From a checkpoint of a small sound classifier.
Model: log mel input, norm batchnorm.
Rows from block 3 of a small sound classifier, named by matrix and row number. Rows with one number belong to one channel. Each number is 50 + 12 x the weight over its row's rms, rounded and kept within 0 to 99. All counts start at 0.
After each channel's rows are labels from the 100 clips, of 14848, where the channel reaches its highest value: "peak in band" is the frequency band that holds the peak. Only what is clearly more common there than usual is listed. The data: single English nouns, adjectives and verbs, spoken by a formant synthesiser in many voices. In brackets: how many of the 100, against the usual share in percent.
# convs0: first 3x3 conv, stride 2 (model.blocks.3.convs.0.weight, 144x96x3x3, each kernel summed), inputs 0-95
# convs1: second 3x3 conv (model.blocks.3.convs.1.weight, 144x144x3x3, transposed, each kernel summed), outputs 0-71

convs0.49:59 65 53 44 51 26 54 61 50 62 46 63 44 57 44 61 39 64 56 50 39 25 50 42 56 45 50 45 21 60 36 36 48 99 52 47 38 34 33 24 47 52 54 46 40 40 63 49 40 59 48 62 47 74 59 38 39 47 57 44 83 60 53 58 51 40 58 47 60 49 40 47 37 32 61 62 55 52 34 50 43 68 47 46 54 58 26 51 44 50 59 49 40 59 48 51
convs1.49:42 48 49 49 64 42 51 37 75 39 68 55 48 48 29 44 57 80 62 38 62 58 65 33 63 66 45 46 43 35 49 52 68 57 25 23 52 45 41 58 65 59 63 52 60 46 33 48 43 37 50 56 49 59 46 40 48 41 55 35 51 28 45 46 52 59 34 68 64 62 48 67
peak in band: 500 to 1000 Hz (31 vs 12.5)

convs0.45:70 42 48 50 45 38 42 52 50 67 27 27 47 56 48 47 62 58 67 38 61 59 72 54 51 44 44 62 62 61 51 59 68 51 55 51 57 52 25 36 44 76 59 35 29 49 54 77 48 32 48 37 34 56 48 50 50 50 51 48 47 40 41 59 35 41 52 51 54 54 35 59 56 49 32 53 47 44 41 60 48 54 34 35 29 48 56 65 55 52 52 52 53 02 69 64
convs1.45:54 57 63 36 40 60 49 58 63 43 30 49 58 59 40 58 34 39 59 50 45 69 40 48 33 57 41 52 46 40 57 44 53 35 58 71 67 36 67 48 20 34 72 45 49 50 44 40 48 46 36 55 49 54 53 73 52 42 34 34 49 54 43 58 49 78 41 31 31 46 39 59
peak in band: 250 to 500 Hz (52 vs 12.5); 0 to 250 Hz (31 vs 12.5)

convs0.128:41 64 61 40 42 48 50 25 24 43 77 45 61 44 39 32 52 54 62 44 39 32 51 46 46 38 45 41 63 54 44 45 45 43 55 29 38 46 32 50 34 44 57 55 76 47 43 51 57 50 43 48 45 72 57 45 30 57 37 25 34 56 53 15 61 57 52 58 39 50 49 53 74 48 40 44 34 55 45 57 58 43 35 52 40 54 24 49 44 43 48 36 58 78 62 46
convs1.128:55 46 63 45 18 54 44 34 54 65 58 50 47 54 60 57 40 72 54 60 54 71 55 35 58 38 61 53 56 55 49 61 47 60 73 40 55 47 27 47 52 43 55 47 45 42 57 51 46 23 67 37 44 52 33 42 29 36 45 45 47 71 51 60 36 24 65 71 59 61 39 38
peak in band: 0 to 250 Hz (47 vs 12.5)

convs0.142:42 37 55 41 61 46 38 66 51 87 32 67 55 60 49 73 58 55 59 37 60 42 44 51 49 39 32 46 33 30 81 36 44 61 71 55 53 66 31 35 50 40 43 37 51 56 51 64 54 43 79 40 49 65 37 59 34 48 43 58 39 45 49 65 51 45 61 45 46 57 44 65 49 31 41 43 34 42 42 52 64 53 47 45 50 65 26 47 48 66 35 49 59 43 66 56
convs1.142:55 36 34 35 44 61 67 44 58 46 49 37 31 46 55 44 45 66 49 71 49 27 41 38 43 30 39 25 59 45 33 53 35 47 41 46 47 41 47 60 35 62 53 34 61 57 56 34 40 58 50 66 51 56 12 48 37 51 35 36 42 45 46 69 53 62 73 57 39 34 51 39
peak in band: 250 to 500 Hz (66 vs 12.5)

convs0.33:55 60 53 64 51 30 57 52 46 47 50 63 48 18 51 51 80 55 39 55 57 50 49 54 83 53 44 36 51 51 48 65 59 49 48 52 43 51 44 51 70 46 59 63 54 56 61 51 50 50 45 45 44 60 40 55 34 61 50 50 64 38 47 45 59 56 45 57 64 34 53 33 65 35 30 35 48 80 68 35 63 51 44 52 54 62 76 80 44 43 66 37 37 23 64 45
convs1.33:33 50 41 54 50 59 55 62 43 46 93 46 66 52 50 51 62 47 45 31 38 55 68 56 54 20 54 59 54 54 79 53 70 50 52 62 47 38 40 38 52 44 61 55 60 38 56 43 63 26 48 44 51 19 51 42 58 54 60 55 48 51 59 41 60 59 37 44 39 49 48 44
peak in band: 500 to 1000 Hz (51 vs 12.5)

convs0.102:50 59 41 59 39 34 55 57 40 57 65 48 32 49 57 55 54 50 44 39 64 44 61 65 59 46 50 35 54 58 56 58 66 66 21 46 53 73 51 61 42 30 62 36 49 49 49 45 35 35 50 45 47 45 42 40 33 29 50 60 62 40 65 42 60 28 32 55 56 64 30 28 46 67 76 50 55 29 42 44 39 51 67 52 61 61 50 59 34 52 58 66 66 78 49 33
convs1.102:44 58 36 54 40 42 37 66 41 39 49 58 35 69 46 58 58 64 46 54 49 53 56 70 49 50 40 50 68 53 28 48 63 60 57 67 28 56 52 51 60 63 60 46 39 31 33 51 28 53 25 70 62 52 72 56 43 74 45 43 37 49 27 51 29 59 42 58 45 61 44 78
peak in band: 500 to 1000 Hz (41 vs 12.5)

convs0.13:51 43 63 61 54 48 64 41 43 44 54 56 47 53 23 33 45 63 31 39 44 52 44 42 54 56 58 46 66 47 47 60 53 39 41 60 24 37 43 57 50 41 52 40 38 43 59 47 30 31 53 38 49 52 60 42 36 52 63 55 61 66 62 50 53 61 65 53 23 37 54 38 33 23 12 41 49 32 38 34 53 40 40 55 51 40 26 42 60 51 51 62 57 74 72 58
convs1.13:65 71 39 49 46 69 50 48 58 49 40 41 47 43 67 49 56 62 55 31 49 50 52 62 41 65 51 53 68 29 30 43 63 67 42 73 66 36 51 70 35 56 52 42 49 31 38 42 47 27 34 67 59 30 53 46 51 42 82 62 69 72 38 48 48 55 49 42 40 53 36 61
peak in band: 0 to 250 Hz (31 vs 12.5)

convs0.89:56 64 41 42 50 48 71 55 52 58 44 65 48 33 60 65 47 42 49 33 45 49 57 26 75 40 53 48 39 37 58 31 62 49 37 82 51 59 55 57 54 49 50 66 26 32 63 36 59 47 42 49 39 53 54 44 14 50 59 69 52 54 45 49 52 41 58 51 60 56 58 50 52 81 63 57 63 47 35 46 43 40 59 46 45 45 46 61 21 40 37 34 64 64 63 56
convs1.89:55 48 26 48 36 66 51 48 56 70 52 63 68 62 49 60 48 32 54 54 59 54 55 63 45 56 43 33 51 32 36 43 71 40 43 35 32 78 36 72 64 35 54 69 62 52 55 55 61 51 52 53 32 58 53 53 53 48 48 37 60 43 55 54 47 59 50 59 64 63 52 44
peak in band: 500 to 1000 Hz (52 vs 12.5)

convs0.111:52 53 28 42 63 50 59 59 43 54 58 45 42 51 72 46 39 65 73 52 68 72 39 47 36 41 42 31 35 33 47 34 45 51 41 48 58 44 30 25 38 35 61 54 52 34 50 41 70 49 64 40 63 52 39 29 41 59 44 54 43 56 71 47 66 61 66 60 61 41 47 65 32 62 68 47 56 52 49 56 46 78 61 33 36 31 42 37 53 67 42 36 51 52 44 52
convs1.111:39 32 65 49 44 48 70 54 46 61 40 72 54 57 57 44 49 45 23 39 49 23 59 63 55 47 44 40 52 33 42 59 54 56 60 55 35 41 56 46 51 54 43 47 31 47 59 49 30 38 47 45 45 58 64 45 57 42 59 34 53 55 63 63 79 43 44 58 82 35 59 33
peak in band: 0 to 250 Hz (90 vs 12.5)

convs0.43:50 47 45 48 36 55 58 51 48 48 65 82 46 52 69 38 28 24 71 57 48 57 36 41 68 44 52 53 55 54 43 50 65 43 36 65 34 36 16 36 47 53 55 57 26 38 39 60 39 41 26 61 34 45 68 42 26 38 67 49 53 51 31 57 51 44 46 49 37 46 52 27 69 57 46 44 45 34 41 57 49 48 55 40 47 53 46 55 29 49 48 46 43 31 46 61
convs1.43:46 48 45 21 50 53 47 21 38 58 50 49 32 64 54 66 47 40 77 39 47 50 46 66 66 67 47 70 43 50 72 52 74 61 41 43 64 46 43 50 50 59 38 39 59 33 49 50 51 55 15 37 49 59 75 54 53 55 62 58 51 46 61 60 62 68 60 37 36 54 40 55
peak in band: 500 to 1000 Hz (60 vs 12.5); 1000 to 2000 Hz (30 vs 12.5)

convs0.52:51 33 57 72 42 41 58 60 61 57 69 66 48 60 49 50 41 42 48 50 39 57 48 30 30 42 32 44 60 55 55 43 54 69 64 49 61 35 22 42 38 68 31 34 54 51 61 56 51 78 56 39 56 74 63 41 45 29 45 44 28 60 36 41 53 53 34 49 50 68 63 48 28 42 38 48 58 33 49 75 55 52 23 41 51 40 52 65 55 54 48 44 43 53 55 60
convs1.52:62 49 38 54 31 55 39 46 45 67 42 63 53 65 52 49 47 55 53 66 45 52 43 62 31 47 59 52 47 63 40 54 43 58 52 44 43 42 35 43 61 41 51 52 34 34 58 33 58 28 55 51 33 69 33 61 54 50 42 80 51 57 44 40 38 52 65 33 38 43 51 53
peak in band: 0 to 250 Hz (63 vs 12.5)

convs0.103:51 54 71 83 57 39 46 65 63 58 60 57 25 55 48 78 62 31 36 36 49 26 45 50 57 40 39 39 54 44 37 68 51 52 53 52 57 51 47 30 52 73 50 47 38 48 35 40 62 26 43 51 50 59 53 62 40 55 46 67 56 30 42 50 38 59 54 46 60 39 37 74 49 65 49 40 70 38 41 55 48 68 45 40 56 77 57 49 53 60 43 41 37 63 56 39
convs1.103:59 48 60 54 32 54 37 43 52 61 45 21 31 43 49 48 38 34 72 34 48 49 49 49 26 66 40 66 42 39 43 46 09 36 69 35 76 54 51 54 67 46 64 27 56 59 48 39 39 39 48 68 36 57 41 48 59 71 53 53 56 48 61 43 51 32 52 56 43 55 63 46
peak in band: 500 to 1000 Hz (41 vs 12.5); 250 to 500 Hz (36 vs 12.5)

convs0.86:50 40 54 57 48 45 46 57 35 38 63 54 39 60 62 79 33 22 56 34 52 47 33 41 49 33 41 56 48 40 45 55 51 64 65 63 32 58 43 47 47 48 56 38 19 37 51 35 43 48 65 38 57 51 53 56 45 69 30 43 33 29 38 54 45 34 60 61 70 61 54 57 50 45 75 65 38 40 47 56 43 42 46 24 35 57 49 38 35 58 39 59 65 34 67 48
convs1.86:56 67 38 48 64 45 48 37 36 76 46 26 53 52 52 59 34 45 55 63 44 58 38 57 32 37 48 64 53 49 56 37 43 34 44 36 42 40 32 58 45 65 51 47 46 67 66 46 61 34 35 38 57 41 46 50 43 65 69 34 88 35 58 40 61 58 31 43 37 54 46 53
peak in band: 0 to 250 Hz (100 vs 12.5)

convs0.84:65 41 72 61 52 54 26 53 40 60 36 46 48 42 80 52 60 54 44 48 52 52 59 45 39 60 37 53 54 69 52 35 56 41 63 59 52 79 49 45 56 62 61 51 40 66 45 58 63 40 69 51 59 36 24 27 25 75 49 42 50 69 49 42 54 32 47 63 29 46 57 45 57 60 24 54 53 44 46 55 56 66 31 63 45 35 49 44 36 38 56 48 37 42 38 47
convs1.84:63 63 49 50 46 50 74 59 64 47 51 48 59 39 57 84 55 24 52 56 57 47 47 65 21 48 53 48 41 36 54 55 44 63 43 65 65 49 42 52 46 57 43 65 37 41 49 54 55 64 58 55 54 35 54 69 45 78 27 64 49 70 25 55 42 61 34 40 35 47 56 50
peak in band: 250 to 500 Hz (36 vs 12.5)

convs0.87:55 35 39 44 61 51 44 70 54 54 28 67 40 57 43 57 59 52 08 27 48 52 52 36 52 51 58 40 61 66 71 39 71 52 39 38 49 58 51 39 41 65 74 54 62 32 51 38 53 45 73 49 55 34 47 56 48 38 54 57 22 39 52 63 47 38 53 67 40 66 43 49 60 36 35 43 27 56 64 50 43 45 53 66 50 51 59 35 33 39 46 49 41 50 40 45
convs1.87:48 63 48 51 63 58 55 47 60 62 59 62 41 58 69 56 36 44 37 43 43 44 68 60 47 40 42 57 50 52 56 64 37 71 62 25 51 68 28 37 57 38 47 59 47 44 54 34 43 54 42 69 23 57 58 37 47 44 51 34 38 40 50 44 63 10 54 48 49 61 56 54
peak in band: 250 to 500 Hz (70 vs 12.5); 0 to 250 Hz (30 vs 12.5)

convs0.25:45 30 67 55 70 35 53 59 63 49 30 54 39 50 81 70 46 75 49 64 22 42 57 63 40 51 68 39 38 37 52 52 46 50 50 42 61 69 38 54 46 54 38 65 36 60 57 46 53 46 45 59 47 26 31 40 20 33 48 52 77 46 48 29 54 32 56 42 48 42 50 72 34 48 49 41 44 50 42 67 55 39 47 56 38 63 52 41 49 60 42 49 50 53 49 54
convs1.25:51 29 29 49 39 45 48 60 65 54 57 52 69 65 50 52 54 44 35 44 24 54 42 23 40 55 34 63 38 51 59 43 62 61 49 46 58 54 57 30 46 52 18 31 52 49 49 32 52 37 55 36 78 44 50 53 56 35 40 47 57 62 45 51 39 42 37 40 53 48 53 54
peak in band: 250 to 500 Hz (53 vs 12.5)

convs0.27:29 46 35 38 40 50 58 52 58 32 51 53 46 54 51 51 42 58 51 58 67 51 63 40 48 54 54 45 62 51 57 39 34 72 44 65 52 28 37 59 65 52 52 48 44 37 64 46 65 32 52 49 47 66 50 42 33 29 71 30 33 50 37 37 37 49 50 43 44 90 53 47 41 29 38 46 45 52 58 60 63 44 29 57 36 62 37 45 51 52 46 55 59 86 34 41
convs1.27:52 47 33 56 45 45 37 37 34 51 31 64 62 45 39 50 55 41 57 61 74 36 46 32 41 55 68 42 73 54 61 49 54 35 65 55 39 40 41 30 59 56 68 46 44 54 53 53 74 47 62 31 44 65 42 50 58 52 43 41 58 77 37 49 61 51 59 50 57 29 51 65
peak in band: 250 to 500 Hz (82 vs 12.5)